config.toml
model = "sound classifier"
dataset = "synthesised imitations of 52 everyday sounds, one a clip"
train_examples = 39062
gain_aug_db = 6
noise_aug = 0.01
n_mels = 80
hop_length = 160
input = "log_mel"
spec_augment = false
win_length = 512
targets = ["sound", "group"]
num_classes = [52, 7]
arch = "transformer"
norm = "layernorm"
norm_position = "pre"
activation = "swiglu"
head_dim = 64
fused_qkv = true
bias = "none"
qk_norm = false
layer_scale_init = 0.1
parallel_block = false
moe = "soft"
drop_path = 0.15
num_experts = 16
moe_every = 1
expert_mlp_ratio = 0.5
slots_per_expert = 1
shared_expert = false
subsampling = 2
layers = 8
width = 128
positions = "learned"
pooling = "attention"
loss = "cross_entropy"
residual_init = "none"
optimizer = "normuon"
muon_scale = "spectral"
lr = 0.019
momentum = 0.95
nesterov = true
orthogonalizer = "newton_schulz_5"
adamw_lr_other_params = 0.001
steps = 22800
batch_size = 256
epochs = 149.4
lr_schedule = "cosine"
final_lr_fraction = 0
warmup_steps = 2280
weight_decay = 0.005
adamw_weight_decay_other_params = 0.05
Rows from block 2 of a small sound classifier, named by matrix and row number. Rows with one number within an expert belong to one neuron, the router's apart. Each number is 128 + 24 x the weight over its row's rms, rounded and kept within 0 to 255. All counts start at 0. After the name is the row's rms in percent of the matrix's.
Before each expert's rows are labels from the 100 clips, of 14848, where the router gives the expert most weight on average: "strongest on" is what is common among them; "loudest" is the band of the loudest frequency at the time of the peak. Only what is clearly more common there than usual is listed. The data: synthesised imitations of 52 everyday sounds, one a clip. In brackets: how many of the 100, against the usual share in percent.
# router: slot weights (model.blocks.2.mlp.router.weight, 16x128, trained with AdamW), inputs 86-127
# gate: expert gate (model.blocks.2.mlp.gate, 16x64x128), inputs 86-127
# up: expert up (model.blocks.2.mlp.up, 16x64x128), inputs 86-127
# down: expert down (model.blocks.2.mlp.down, 16x128x64, transposed), outputs 86-127

# expert 12
strongest on: machines and effects (61 vs 21.9); spray hiss (59 vs 2)
loudest: 4000 to 8000 Hz (91 vs 12.4)
router.12 090 [129 162 124  89 168 117 112 133 124 104 123 112 130 128 164 131 111 171 169 141 133 138 110  98 168 117 138 147 112 197  88  98 121 137 148 100 138 144  92 125 164 117]
gate.0 104 [ 87 156 135 102 126 127 149 121 137  92 127 124 117  91 142 160  69 121 137 153 101 134  89 166 130 102 151 140 125 118 141 135 171 136 153 178 126  98 105 142 143 117]
up.0 101 [175 108 131 138 127 125 102 137 131 152 110 153 122 171 126  93 177 149 133 134 141 139 146  95 113 129  96  98 129 167 126  95 110 121 132  86 135 172 119 101  93 144]
down.0 107 [104 134 140 131 104 113 104 134 118 125 123 135 148  97 127 129 104 138 117 100 155 157 121 107 106 105 103 130 111 114  96 137 149 122 130 117 145 167 140 172 123 119]
gate.1 075 [ 99 156 108 111  88 149 111 119 123 121 114 114  82 141 146 128 148 122 111 117 123  80 112 140 123 120 127 110  99 113 159 146 159 137 140 170 144 138 130 136 133 132]
up.1 075 [153  97 118 145 188 129 125 110 135 148 158 104 125  99 154 146 105 117 141 136 109 124 190 129 147 103 115 115 129 162 109 140 147 138 124 119  85 131 156 138 115  86]
down.1 098 [168 197 142 121 108 120 119 155 136 149 146 107  74 132  98 158 115 100 107 120 123 134 126 110 134 128 147 153 155 104 130 126  94 128 139 130 167 169 134 128 132 138]
gate.2 108 [134 122 117 146 121 156 153 108 116  95 148 136 103  71 119 141 134 134  98 158 124 103 162 157 146 112 105 147 105 161 140 137 105 101 135  91 169 124 115 159 157 135]
up.2 109 [145 135 125 154  92 171 167 108 103  71 154 130  92  89 123 135 126 100 118 159 136 109 150 159 144 118 102 146 108 135 149 140 120 109 137  89 175 139 109 133 152 122]
down.2 117 [125 145 133 109 116 126 113  71 126 174 151 114 134 179 138 116 141 169 111 129 146 137 100 126 133 104 137 144 156 125  73 126 162 144 121 147 120  90 129  61 117 167]
gate.3 108 [106 124 102 161 119  81 161 164 126 158 177  95  98 155 113 117 130 130 148 121 141 110 117 119 134 124 159 127 124 128 132 151  94 112 123 103 188 168 109 148 160 109]
up.3 119 [131 119 131 105  97 168  93 115 149 166 115 173 156  98 144 130 158 134 151 131 118 135 142 135 116 132  95 118 154 101 115  98 136 121 164 134  93 135 152 113 107 145]
down.3 109 [200 121  86 126 168 125 134 133 153 123 100 122 151 128 153 116  86 112 105 137 157 119 107  96 143 118 101 113 102  74 134 148 115 163 122 112 148 130 146  96 111 112]
gate.4 090 [149 126 124 128 106 136 109  97 131 141 139 152 140 117 128 159  86 112 134  86  91  76 137 135  94 168 120 157 141 109 135 125  84 128 132 128 117 120 127 104  91 132]
up.4 085 [113 139 139 150 156 119 144 168 133 104 125  95 118 129 135  99 159 126 137 165 186 171 151 106 162  95 124  86 130 160 118 153 169 117 133 112 118 123 125 158 158 115]
down.4 110 [137  95 160 112 113 124 126  80 148 113 118  86 188 126 139 136 117 103 133 127  85 107 104 123 102 146 155 156 112 134 153 122 144 132 111 162 155 124 165 122 105 154]
gate.5 087 [140 120 123 103  92 101 112 153 145 141 130 146  93 168 126 134 131 114 121 115 156  98 161 132 111 122 147 141  91 125 145 110 144 147  88 151 101 121  70 160 172 152]
up.5 083 [176 119 126 157  45 120 117 120 168 143 150 131 151 191 181  95 137 130 113 131 111 132  98 107 110 158 124 140  91 115 130 113 121 133  88 115 102 120 156 130 119 151]
down.5 098 [167 132 119 134 138 128 143 132 140 146 103 109 154 125 150 174  99 145 134  95 102 128 137 108 135 128 130  67 138 102 198 124 105  71 117 102 123 102 119  95 156 152]
gate.6 085 [148  88 135  83 125  94  80 144 128 193 149 133 143 136 179 150 120 129 117 113 129 129 153 135 139 151 122 129  77 122 137 131 145 136  95 132 110 125 146 140 117  94]
up.6 085 [149 120 168 100 138  97  93 162 137 184 146 113 124  97 153 165 105 132 126 103 109 113 158 175 155 151 137 114  69 141 137 109 136 133 105 146 118 140 137 162 127  76]
down.6 092 [ 88 143  92 133 153 158 121 120 121 149 109 144 102 178 134 155 127 109 131 149 115 105 106 122 125 140 100 111 130 136 128  79 102 108  86 178 111 128 110 156 152 164]
gate.7 132 [161  97  73 150 112 125 110 185 158 113  92 136 120 109 184 123 153  66 131 117 144 137 109 138  85 132 140 149 139 144 101 160 117 101 112 124 133 106 141 133 111 119]
up.7 131 [ 96 163 177 123 137 112 147  80  92 152 158 149 119 121  64 134 111 181 137 133 125 137 122 135 170 123 125  94 118 120 154 103 151 134 129 131 109 167 100 122 142 120]
down.7 102 [129 169 135 145 118 123 100 152 123 134 145 124 160  78  99  71 133 148 109 106 167  99 159 134 133 114 116 124 168 151 172 133 145 102 164 140 123 147 119 100 111 172]
gate.8 093 [ 77 133 123 143 125 129 103 158 155  98 100 116 108  87 133 104 153 100  95 122 150 136 111 122 162 170 111 149 139 126 150  72 121 122 130 156 144 114 149 104 123 120]
up.8 098 [105 138 142 126 115 118 111 129 141  87 128 112 179 148  72 119  90 131  94 113 112 129 100 127 167 158 113 170 106 123 126 104 135 124 141 164 108 108 159 114 114 132]
down.8 088 [159 167 102 157 118 151 168  76 132 168  91 123 147  69 117 117 123 113 161 100 152 148 120 122 116 126 131 123 113 130 137 124 147 157 140 127 174 142  86 118 133 149]
gate.9 084 [132 105 127 139 124 125 143 127 117 145 135 141  99 133 110 148 118  57 147 162 186  92 117 118 128 135  91 105 106 102 136 146 140 122 138  91 145 110 118 129 128 123]
up.9 079 [146 132 132 118 137 117 112 126 152 132 124 132 151 164  97 117 115 187 109 122  93 147 140 139 126 109 152 127 131 109 132 127 114 149 154 145  62 120 105 139 158 145]
down.9 105 [130 123 111 106 122 148 112 161 144 109 181 168 100  91 143  87 153 102 120 158  98 120 156 139  85 131 133 122 114 142 143 145 117 117 132  89 126 191 109 137 128 116]
gate.10 086 [122 120 128 104 120 118 132 119 100 140 134 120 132 138 134 125 111 122 108 118  87  82 149 179 100 113 109 121 119  97 168 150 186 119 115 109 122  83 152 115 113 186]
up.10 084 [137 132 131 149 144 130 123 149 161 133 122 152 129 118 124 135 151 127 163 141 166 171 107  75 143 145 146 126 145 156  86  94  65 138 141 135 142 174 104 150 148  81]
down.10 086 [129 105 177 161  82 140 140  97 139 119 158 140 148 131  66  90 102  77 107 106  76 118 142 109 112 117 131 100 184 113 166 145 150  87  80 105 141 133 126 105 153 153]

# expert 4
strongest on: applause (56 vs 1.8); people (56 vs 14.8); sawing (25 vs 2)
loudest: 2000 to 4000 Hz (51 vs 9.2); 1000 to 2000 Hz (47 vs 11.8)
router.4 091 [117 123 107 114 124 100 151 143 143 192 151 128  84 119 135 153 149 112 144 111 131 128  97 117 151 182 132 126 128 173 141  87 133 140 151 110 108 111 120 142 140  85]
gate.0 109 [147  92 136 127 128 134  94 115 114 163 112 117 128 136  77 150 134 116 141  76 102  90 122 117 167 144 132 155 103 123 111 136  96 113 160 124 100 131 115 100 102 164]
up.0 105 [ 97 131 127 110  97 139 187 125 129  90 152 164  78 154 134 164 108 113 134 168 108 148 115 109 124 118  70 184 143 129 118 145 115 100 120 125 157 161 132 105 142 144]
down.0 096 [106 124 105 165 101 142 115 102 134 123 148 111 179 118 116 101 112 142 120  70 120 104 121 124 137 132 131 105 155 147 113 178 126 127 132 121  78 127 173 140 125 122]
gate.1 097 [129 134 127 158  92 154 151 122 135 110  94 146 114 152 110 136  90 111 108 142 147 124 151  85 128 140 103 114 108 118 129 139 162 106 172 103 110 106 164 148 151 130]
up.1 094 [148  87 129 170  97 142 163 112 153 106 103 170 118 133 105 129  82 115  96 141 156 109 139  87 137 137 114 115 121 107 132 132 140 119 151 102 130  99 162 148 151 122]
down.1 100 [137 164 130 124 167 112 123 106 151 130 145 167 108 168 130 140 104 121 139 128  84 141 126 175 132 106  84 140 154 158 115 165 126 165 115 137 118 123 142  93 162  83]
gate.2 080 [127  95 134 143 144 150 124 119 113  50 113 154 110 156 114 141 105 142 115  99 137 179 133  88 163 139 128 100  94  95 139 115 159 126 167 130 150 146 130 149 134 118]
up.2 092 [121 112 118 111 129  87 176 127 115 126 138 105 150 129 155 120 159 168 150 155 153 136 132 111 150 127 144 119 114 143 163 126 110 126  74 124 110 143 107 122 123 155]
down.2 077 [162 114 161 124  93 147 161  87 105 162 115 120 150 110 153  96 142 121 135 141 145 114  96 177 160 110  93 129 133 102  86 118 153 123 153 139 158 133 109 118 143 122]
gate.3 089 [126 114 125 172 123 130 122 170  89 129 139 102 116 121 133 111  75 113 101 131 100 145 170 120 110 127 161 108 134  97 138 136 133 106 113 108 114 157  71 105 126 144]
up.3 093 [115 115 120 161 142 137 115 136  80 104 145 122 114 126 159 181  97 136 112 117  85 143 189 137 105 131 161 115 120  96 118 135  79 100 132 119 135 142  87 104  93 162]
down.3 098 [111 186 129 129 152 158 148 116 110 133 155 137 147 101 139 129 151 132 129 121 133 101 135 129 153  86 106  95 152 162 107  98 144 115 112 133 114 122 145  62 107 132]
gate.4 108 [155 140 135 109 115  75 152 138 136 156 114 129 141 114 154 154  81 160 133 140 136 144 106 106 122 133 116 103  68 136 122 140 105  97 141 168 126  93 119 135 177 123]
up.4 101 [111 112 130 119 129 127 149 100 137 172 112 129 104  86 156 137  98 152 122 135 141  99 143 108 136 134 108 138 107 142 145 118  92 118 160 181 125 112 152 161 148  96]
down.4 112 [ 97 132 124 121 118 157 107 105 128 148  92 153  87 141 133 132  96 140 145 159 122 125 102 131 112  99 133 134 143 133 116 128 127 142 125 151  95 188 122 126 127 144]
gate.5 113 [159 118  86 109 174 116  98 114 124 122 156 152 118 126 105  94 157 134 109 133  86 143 134 149 116 149 141 142 164 157  99 141  88 126  95 116 124 138 128 113 121 114]
up.5 105 [112 133 152 158  87 153 147 146 151 147  99 111 151 115 149 148 123 114 138 136 148 123 146 115 151  96 118 128 130 102 138 114 137 127 142 118 141 131 146 148 138 144]
down.5 117 [107 146 140 171  80 156 117 115 139 156 127 150 199 107 132 122 136  92 120 162 119  59 105 137 131 109 106 109 120 122 146 121 112 105  82 115 133 111 175  99  93 124]
gate.6 094 [ 84 135 115 117 158 114 121 162 134 128 134 114 118 115 118 139 152 122 131 118 138 146 144 152  97 130 134 128 116 137 131 117 157 118 155  89 108 151  87 131 145 135]
up.6 098 [151 135 110 129 134 170 105 119 115 107 164 127 128 130 135 132 100 115  82 126  92 142 101  83 156 110 144 117 165 145 111 139 107 124 131 180 145 106 177 131 115 163]
down.6 094 [127 113  87 123 117 115 116 130 125 137 111 139 178 177  78 113 130 129 114 160 137 136 134 155 124 137  97 145 154 160 147 140 133 142 114 146 149 117  97  95 159 149]
gate.7 098 [161 104 171 134 102 144 124 138 146 160 124 157 133  84 105 149 108 111 149  86 153 145 123  99 121 155 143 106 138 109 150 160  99 158 133 155 114 139 109 125  89 132]
up.7 097 [128  92 140 106 129 141 102 122 130 153  91  80  98 134 135 124  67 132 134 154 158 121  71 122  85 141 124 128 135  89 116 169  82 146 103 189 155  89 125 115 141 119]
down.7 096 [129 118 120 191 154 171 107 129 108 121 117 101 152 159 120 110 151 147 122 150 159 182 127 148 164 128 125 150 166 115 157 150 135 123 138 109 113  77 164 156 130 140]
gate.8 091 [140 128 100  98 152 105 119  82 122 150 100 126 144 201 118 101 116 183  95 143 104 135 115 169 116 100  96 119 129 116 114 119 112 142 105 147 135  80 129 126 128 128]
up.8 086 [133 148 139 155 113 152 116 177 148 119 140 114 120  91 136 147  93  86 149  92 162 125 159  67 142 124 154 139 118 133 154 103 158 115 172 136 135 154 124 132 142 150]
down.8 093 [119  99 156 142 122 122 138 133 104 120 188  91 136 152  91  91 130  71 139 107 103 106 146  91 130 129 127 160 138 146 160 167 137 151 110 122 131 104 134 119  99 131]
gate.9 102 [128  56 177 126 152 100 149 152 131 141 123  75 113  77 139 164 106  97 131 135 106 131 164 125 118  94 133 133 145 114 104 120 142 130 133 130 165 124 149  98 160  78]
up.9 098 [136 149 136 133  86 122  96 115  95 149 131 113 105 174 155 118 146 165 125 155 154 143 109 148 122 111 113 123 155 134 137 123 148 123 166 168 141 143  94 123 155 159]
down.9 103 [111 129 135  91 118 148 125 113 109 116 137  93 127  93 137 159 135 134 112 129 141 120 134 142 115 122 112 165 144 114 115 104 123 124  74 155 152 128 117  96 119 145]
gate.10 101 [110  94 152 139  91  96 133 146 134 120 129 131 117 129 104 136 160 114 130 123 147 104 133 125 159 131  88 147 146 165 130 120 150 134 146 141 139 120  56 150 142 161]
up.10 097 [125 117 161 101 153 116 115 156 112 102 140 119 135 126 148 115 174  96 157 183 136 102 119 136 116 124  98 108  92 142 129 141 120 144 114 111 147 146 140 123 187 119]
down.10 101 [120 139 116 146 168  81 142 136 108 142 100 117 152 152 122 113 133 153 146 105 146 164 124 142 123 142 159 154 164 105 109 165 119  90 148 118 112 118 125 118 110 147]

# expert 8
strongest on: reverberation (62 vs 34.9); text has "reverberant" (62 vs 34.9); nature (59 vs 13.2); stream (48 vs 1.7)
loudest: 1000 to 2000 Hz (89 vs 11.8)
router.8 107 [117 143 126 127 126 121 167 115  94 119 131 146 111 116 118 158 143 108 151 126 109 108 113 114 182 142 150 117 110 142 129 115 111 116 123 120 147 169 106 130  91 131]
gate.0 095 [125  55 161 120 124 161 146 148 116 122  98 133 131  92 107 129 138 127 142 138 102  64  80 126 145 122 149 185 101 143 150 127 152 107 128 132 121 117 119 141 117 153]
up.0 099 [153  55 166 133 100 163 125 147 120 134 100 131 171  76  91 137 108 120 159 112 104  76  74 130 148 107 143 179 112 124 159 133 140 111 148 147 130 123 100 130 114 135]
down.0 096 [141 147 156 111  65 114 132 136 124 196 113 126 149 125 149 149 100 119 113  94 111 120 131 103 154 141 128 158 119 140 115  63 101 130  90 153 115  75  99 120 143 163]
gate.1 099 [111 118 122 113 172  92  99 163 110 138 115 119 119 166 143 153 118 166 100 101 151 145 129 108 128 147 121 158 139 119 126 128 102 147 128 120 118 143 127 104 155 156]
up.1 103 [117 120 128 129 141 139 145 117 133 124 133 144 138 147 149 123  97 126 108 109 132 125 165 110  87 133 140 132 144 120 126 140 147  97 137  99 165 122 128 108 143 146]
down.1 094 [117 129 136 112 100 141 164 116  89  68 132 112 156 158 106 153 120 108 126 140  98 166 154 110 148 108 103 186 102 161 127 140 150 117 126 155 163 125 141 119 105  84]
gate.2 110 [102 120 106 154 149 152 129 155 119 102  98  86 120 112 145 112 112 121 133 131 187 106 144 122 149 128 116  99 141 181 137  98 118 136 163 127 105  99 126 117 120 144]
up.2 113 [144 123 154 130  89 124 113 114 139 146 128 156 149 146 120 151 130 146 153  97  80 136 104 137 111 126 117 164 114  66  94 119 158 134  67 131 181 142 117 115 131 113]
down.2 109 [153  81  96 116 135 142 118 127 157  74 170 110 130 103 165 137 140 132 103 144 109 115 142 125 156  96 112 136 113 135 135 113 141 176  96 118 148 101 155 132 116 132]
gate.3 096 [108 138 187 126 170  95 120 117 157 153 125 134 132 106 144 122  88 157 145 117 120 110 120 157 147 160 132 117 137 147 116 141 137 111 134 109 117  99 154 153 145  65]
up.3 090 [152  98  83 144 106 156 125 116  97  90  95 113 136 197 113 107 133 107  85 105 137 117 131 121  94 131 140 151 120 106 123 164 125 103 163 149 142 155  93 108 111 160]
down.3 098 [139 118  95 110 161 145 151  92 123 149  98 128 133 109 126 135 138 155 127 148 169 105 155 152 162 136 100 161 132 139 105 139 141 151 105 131  91 123 147 117  92 160]
gate.4 086 [113 141 145 145 126 159 118 154 109 131 142 107 156 155 100 136 114 106 125 127  98 116 122 139 134 127 113  73 132 108 131 213 157  87 114 109 147 141  87 119 120 159]
up.4 084 [125 136 132 125 145  86 140 143 133 102 107 155  96  85 131 120 185 169 169 149 132 133 137 122 122  91 105 126 155 152 137  69 140 148 139 124 144 113 128 163 157  77]
down.4 081 [122  82 101 128 127 154 155 160 102  85 113  81 132 102 124 160 134  92 138 112 144  93 130 160 112  95 159 154  81 137 169 126 132 124 117 129 135 116  99 142 133  99]
gate.5 116 [166 155 141 117 169 151 100 141  84 107  95 117 100 151 153 126 114 143 102 124 133 137  94 148 117 170 180 119  96 164  85  85 109 111 163 156 114 105 145 113 177 134]
up.5 123 [103  91 129 114 101 125 167 118 165 146 141 167 120  94 112  95 170 108 162 123  97 122 161 103 159 138 111 144 156 108 173 147 132 171 106 123 145 144 106 139 101 142]
down.5 114 [117 111  93 177 126  82 144  73 127 116 119 135 161 145 141 123 143 142 150 139  95 109 130 126 130 129 127 113 136 106 137 174 104  99 139  74  64 197 140 131  77  98]
gate.6 112 [124 144 131 163 136 146 171 130 126  90 157 151 115 128  97 174  96 126 165  90  80 115 151 124 112 130 137 161 126 113 154 159 126 118 169 146 140 131 132 142 128 166]
up.6 122 [132 117 138 154 116 155 190 127 124  99 158 132 122 104 108 180  35 136 133 107 102 131 120 104 114 148 103 167  91 115 146 142 116  92 166 152 153 141 146 118 105 157]
down.6 111 [138 106 125  97 174 146 118 104 128 113 189 126  81 108  77 145 137 151 130 121  98 146 105 143 120 119 114 152 120 144 151 152 155 142 141 112 122 164  90 161  97 153]
gate.7 096 [151 124 131 125 147 111 103 143 141 146 120 133 157 147  74 161 126  81 127 137 158 118 141 120 110 130 116 106 139 165 146 109  87 118 143  95 105  98 156 144 120  81]
up.7 094 [119 167 105 133 123  96  96 168 148  99 161 136 111  84 130 139 117 149 121  79 127 151 102 117 131 133 127  91 160 141 155 159 127 179 117 151 123 156  87  97  92 154]
down.7 090 [ 96 118  84  93 129 147  79 129 120 141 169 120 150 117 127 148 132 139 156 173 122 132 104 120 148 158 100 136 117 121 183 119 130  74 115 103 121 157 172 142 130 100]
gate.8 098 [140  89 112 135 117 134  82  92 142 114 108 102 127 124 151 140 105 113 151 104 168 107 170 103 119 158 132 123 118 131  78 146  92 133 134 136 150 147 177  90 147 108]
up.8 097 [156 168 110 122 141  96 140 138 122 106 148 149 134  81 104 135 136  95 118 125 107 142  99 118 107 105 147  97 151 115 179 154 168 106 119 128 100 121  82 112 125  90]
down.8 086 [153 129 126 159  83 165 112 141 103 149  81 158 148  96 152 146 139 135 157 104 104 133 162 124  99 121  94 116 135 117 151 135 125 100 131 123  87 140 143 108 103 101]
gate.9 080 [134 128 120  99 114 102 138 106 139 100 141 135 117 156 128 130  82  77 108  87  72 138 132  85 126 176 111 128 165  88 128 112 158 150 100 157 132 104 103 154 121 164]
up.9 085 [137 162  64 107 158  95  99 153 113 119 167 155 141 146 102 116 155 121 126 106 101 160 118 116 132 143  91 110 118 149 116 149  99 127  85 124 118 154 152 111 139 148]
down.9 092 [115  90 122 156 123 136 129 147 159 124 175 154 132 128 107 164 154 142  85 134 172  91 126 155 114 144 136 109  96  87 115 148 129 109 177 118 125 130 157 120 142  94]
gate.10 100 [119 134 118 111 144 166 108 127 109 123 140 123  94 147 137  87 193 120 148  91 119 142  93  97 138 170 130 122 148 149 146 152 146 141 151  87 136 134  94 143 146 130]
up.10 100 [120  91 152 163 107  88 149 115 131 122 127  93 139 100 144 157 112 126 124 151 137 132 154 174 168  70 152 140 138 121 116 104 120 120  97 169 102 117 141  99 111 141]
down.10 092 [145 147 115 181 115 116 132 144 137  74 137 145  82 118 117 120 132 104 131 105 107 101 182 132 117 134 165 100 132 119 104 158 113 130 105 114  85 134 105  82 145 151]

# expert 6
strongest on: people (71 vs 14.8); chatter (50 vs 1.7)
loudest: 500 to 1000 Hz (65 vs 14.4)
router.6 102 [181 166 108 195 104 125 140 151  88 129 119 135  88 184  88 171 183 109 105 128 108 132 103 104  89 153 130 127 144 114 152 141 151 138 152 128 131 162 114 160 143 106]
gate.0 087 [108 170 124 151 172 170 139 144 159 113  96 110 124 101 112  92 109 135 159 113 152 131 122  93 182 111 122  77 139 122 123 107 103 133  85 136 135 144 122 143 146 159]
up.0 078 [154 141 131 132 131 174 136 137 151 166 138 122 117 101 121 176 108  99 139 114 143 104  95 103  86 110 117 141 129 126 163 122 106 124 140 108 164 145  78 139 175  97]
down.0 096 [ 95 111 137 170 113 133 156  94  83 122 100 137  84 158 117 113 123  75 123 129 148 164 148 147 152 184  99 112 117 113 120 116 140 126 154  89 140 124 101 151 163 132]
gate.1 105 [139 109  93 144 156 112 119  99 153 147 109 133 148 100 114 160 112 122 140 159 121 153 141 137 134 136 134 126  93 120  97 111  99 189 104 148 150 112 118  95 122  89]
up.1 110 [130  98 147 154 120 127 131  87 134 127 125 150 114 123 107 139 135 137 136 121 126 119  99 100 149 159 117  71 134 141 143 129 172  99 122 148 114 141 127 160 127 126]
down.1 104 [119 112 131 131  88 114 113 144 124 184 147 118 109 141  73 116 122 127 144  95 150 133  89 107 107 175 128 124 143 153 105 143 102 113 148 135 100 176 131 143 132 117]
gate.2 090 [144 170 138  98 127 113 129 159 120 128  94 117 127 112 136  92 127 147 103 125 110 101 126 155 122 124 141 160 111  97 112  98 165 146 151 101 119 121 147 122 114  98]
up.2 089 [135 163 121  81 130  92 145 166 133 122 124  90 130 141 121  91 174 120 124 168 130 107 138 145 134 119 129 215 115 121 114 100 150 129 117 125 124 134 114  97 120 120]
down.2 088 [119 161 134 131  89 161 128 132 142  93 151 122 140 157  86 105 151 101 109 103 131 116 106 138 103 146  78  76 118 124 146 109 150 139 160 119 120 190 133 140 139 151]
gate.3 103 [185 138 138 150  90 122 109  74 129 122 148 122 141 133 104 164 137 137 112 136 167 153 119 179 104 164 126 126 159  99 156  96 151 117 152 104 112 117 138 140 123 129]
up.3 107 [ 68 113 137 186 102 136 148 136 127 127 124 144 118  90 129 165 149 108 121 139 123 117 131 121 105 170 124  95 140 108 117 130 155 139 114 124 157 101  95 120 129 132]
down.3 099 [149 162 145 150 100 160 135 137 113  86 139 107 141 124 154 110 156 136 111 126 158 121 153 136 106 108 123 129 100 106 188 150  95 133 131 128 160 120  94 130  78 152]
gate.4 107 [161 135 123 114 136  96 137 125 103 157 132  88  96 139 131 102 122 111 136 127 109 121  95 130 104 116 153 171  88 124 132 128 140 120 167 142 109 139 111 117 121 145]
up.4 116 [118 151 108 142 122 117 122 139 113 155 110 125  85 137 110 142 105 107 127 165  91 149 136 124 135 145 154 160  93 147 119 110 169 125 161 176 104 149  89 123 135 123]
down.4 113 [122 132 145 135 158 162 116 172 139 117 174 139  62  84  96 168 118 138 144 126 150 133 121 128 140  95 174 150 112 112 127  97 109 129 157 136 159 141 149 146 115 164]
gate.5 107 [ 80 123 149 161  90 111 122 115 103 160 103 120 139 122 149 133 107 144 147 137 182 104 135 131 138 141 104 154 160 124 131 130 162 111 117  92 100 175  99 133 136  87]
up.5 102 [156 167 133 112 150 126 114 170 153 101 141 123 124 142 113 109 140 166 109 129  74 126 121 168 126 142 138  97 114 119 150 145 100 130 132 153 149  84 153 155 123 140]
down.5 098 [187  87  93 117 111 134 113 133 151 138 123 138 169  82 113 163  94 174 118 109 131 130 129 152 140 157 150 114 145 173 134 145 143 109 152  72 104 119 124 137  97 111]
gate.6 094 [ 72 111 131 216 127 110 125 122 119 143 142 106 112 113 114 163 149 129 134 111 150 129 109 126 149 153  93 138 152 156 100 103 107 129  99 120 110 165 150 165 143 167]
up.6 091 [141 109 134  11 124 129 111 158 131 148 135 149 144 149 199 107 146 162 115 118 159 100 154 135 112  82 149 124 113 117 157 151 125 165 128 135 137 135 133 133 124  92]
down.6 116 [137  86 133 135 185  99  90 115 116 115 120 108  95 140 126 150  93 128 134 112 141 125  55 101 136 104 124 135 118 131 102 120 117  96 149 109 111 145 153 110 130 111]
gate.7 114 [128  77 115 112 105 154 138 159 139 133 128  98 125  70 146  98 137 137 111 162 150 147 120 162 152 125 133 117 117 148  58 163 123 123 105 108 158 120 148 107 144 163]
up.7 121 [128 160 145 114 149 108 120 125 126 107 138 142 143 164 121 143 126 124 133  92 132 113 134 106 113 158 135 151 120 139 183  86 125 125 162 133 112 136  93 142 107 127]
down.7 105 [ 88 120 149 172 161 153 109 122 134 101 154 116 145 161 117 128 139 134 144  85 169 152 150 117 121 121 173 110  92 180 140  95 136 127 141 160 125 164 110 115 163  96]
gate.8 094 [108  87 108 115 119 115 102  91 120 161 115  87 109 126 112 159 138 108 146  87 144 162 118  78 171 102 113 150 133 138 106  96 163 141 139 186 114 165 118 138 122 146]
up.8 099 [153 159 157 155 133 122 141 147 135  96 130 150 120  95 107 109 104 139 110 132 107 113 148 138 117 116 136 134 165 102 169 105 108  93 135  89 126  94 114 127 111 106]
down.8 101 [124 154  98 102 143 149 149 157 183 151 113 120  99 137 142 127 181 130 131  87 140 121 150  97 134 107  89  67 133 117 126 133 118 110 146  87 122  82 127 129 140 131]
gate.9 091 [ 93 169 127 138 115 135 105  95 145 115 142 114 144 131 142 108 142 103 124 152 160 203  98 141 126 132 122 143 107 140 130 179 169 155 122 150 165 141 143 104 126 118]
up.9 082 [118 144 119 126 120 103 133 171 145  61 138  81  85 128 134 134 172 105 136 122  84 147 111 119 111 141 122 112 153 126 147 128 150 156 166 123 146 148 124 115 145 128]
down.9 095 [142 159 124  91 159 108 134 134  98 166 130 165 136  96 121 166  92 160 131 124 173 124  87  89 104 132 174 105  94 126 135 102 118 143 145 130 129 131 144 103 121 115]
gate.10 087 [127  84 116 105 150  92 143 122 155 131 127  77 121 100 120 128 134 154 154 161 119 115 126 149 127 123  97 146 141 145 132 137 130 146 161 161 115 148 127 121 170 112]
up.10 103 [143  93 126 127 166 104 120 125 132 117 104 137 139  78 195 108 139 152 136 123 101 118 146 152 135 122 133 118  94 135 156 147  76 127 139 166  99 148 106 112 124 151]
down.10 089 [133 119 139 105 126  96 149 166 160 132 122 132 114 143 142 171 143  87 150 115 126 164  72 136 126 108 147 129 122 106 119 105 164 143  91 121 139  95 152 146 143 127]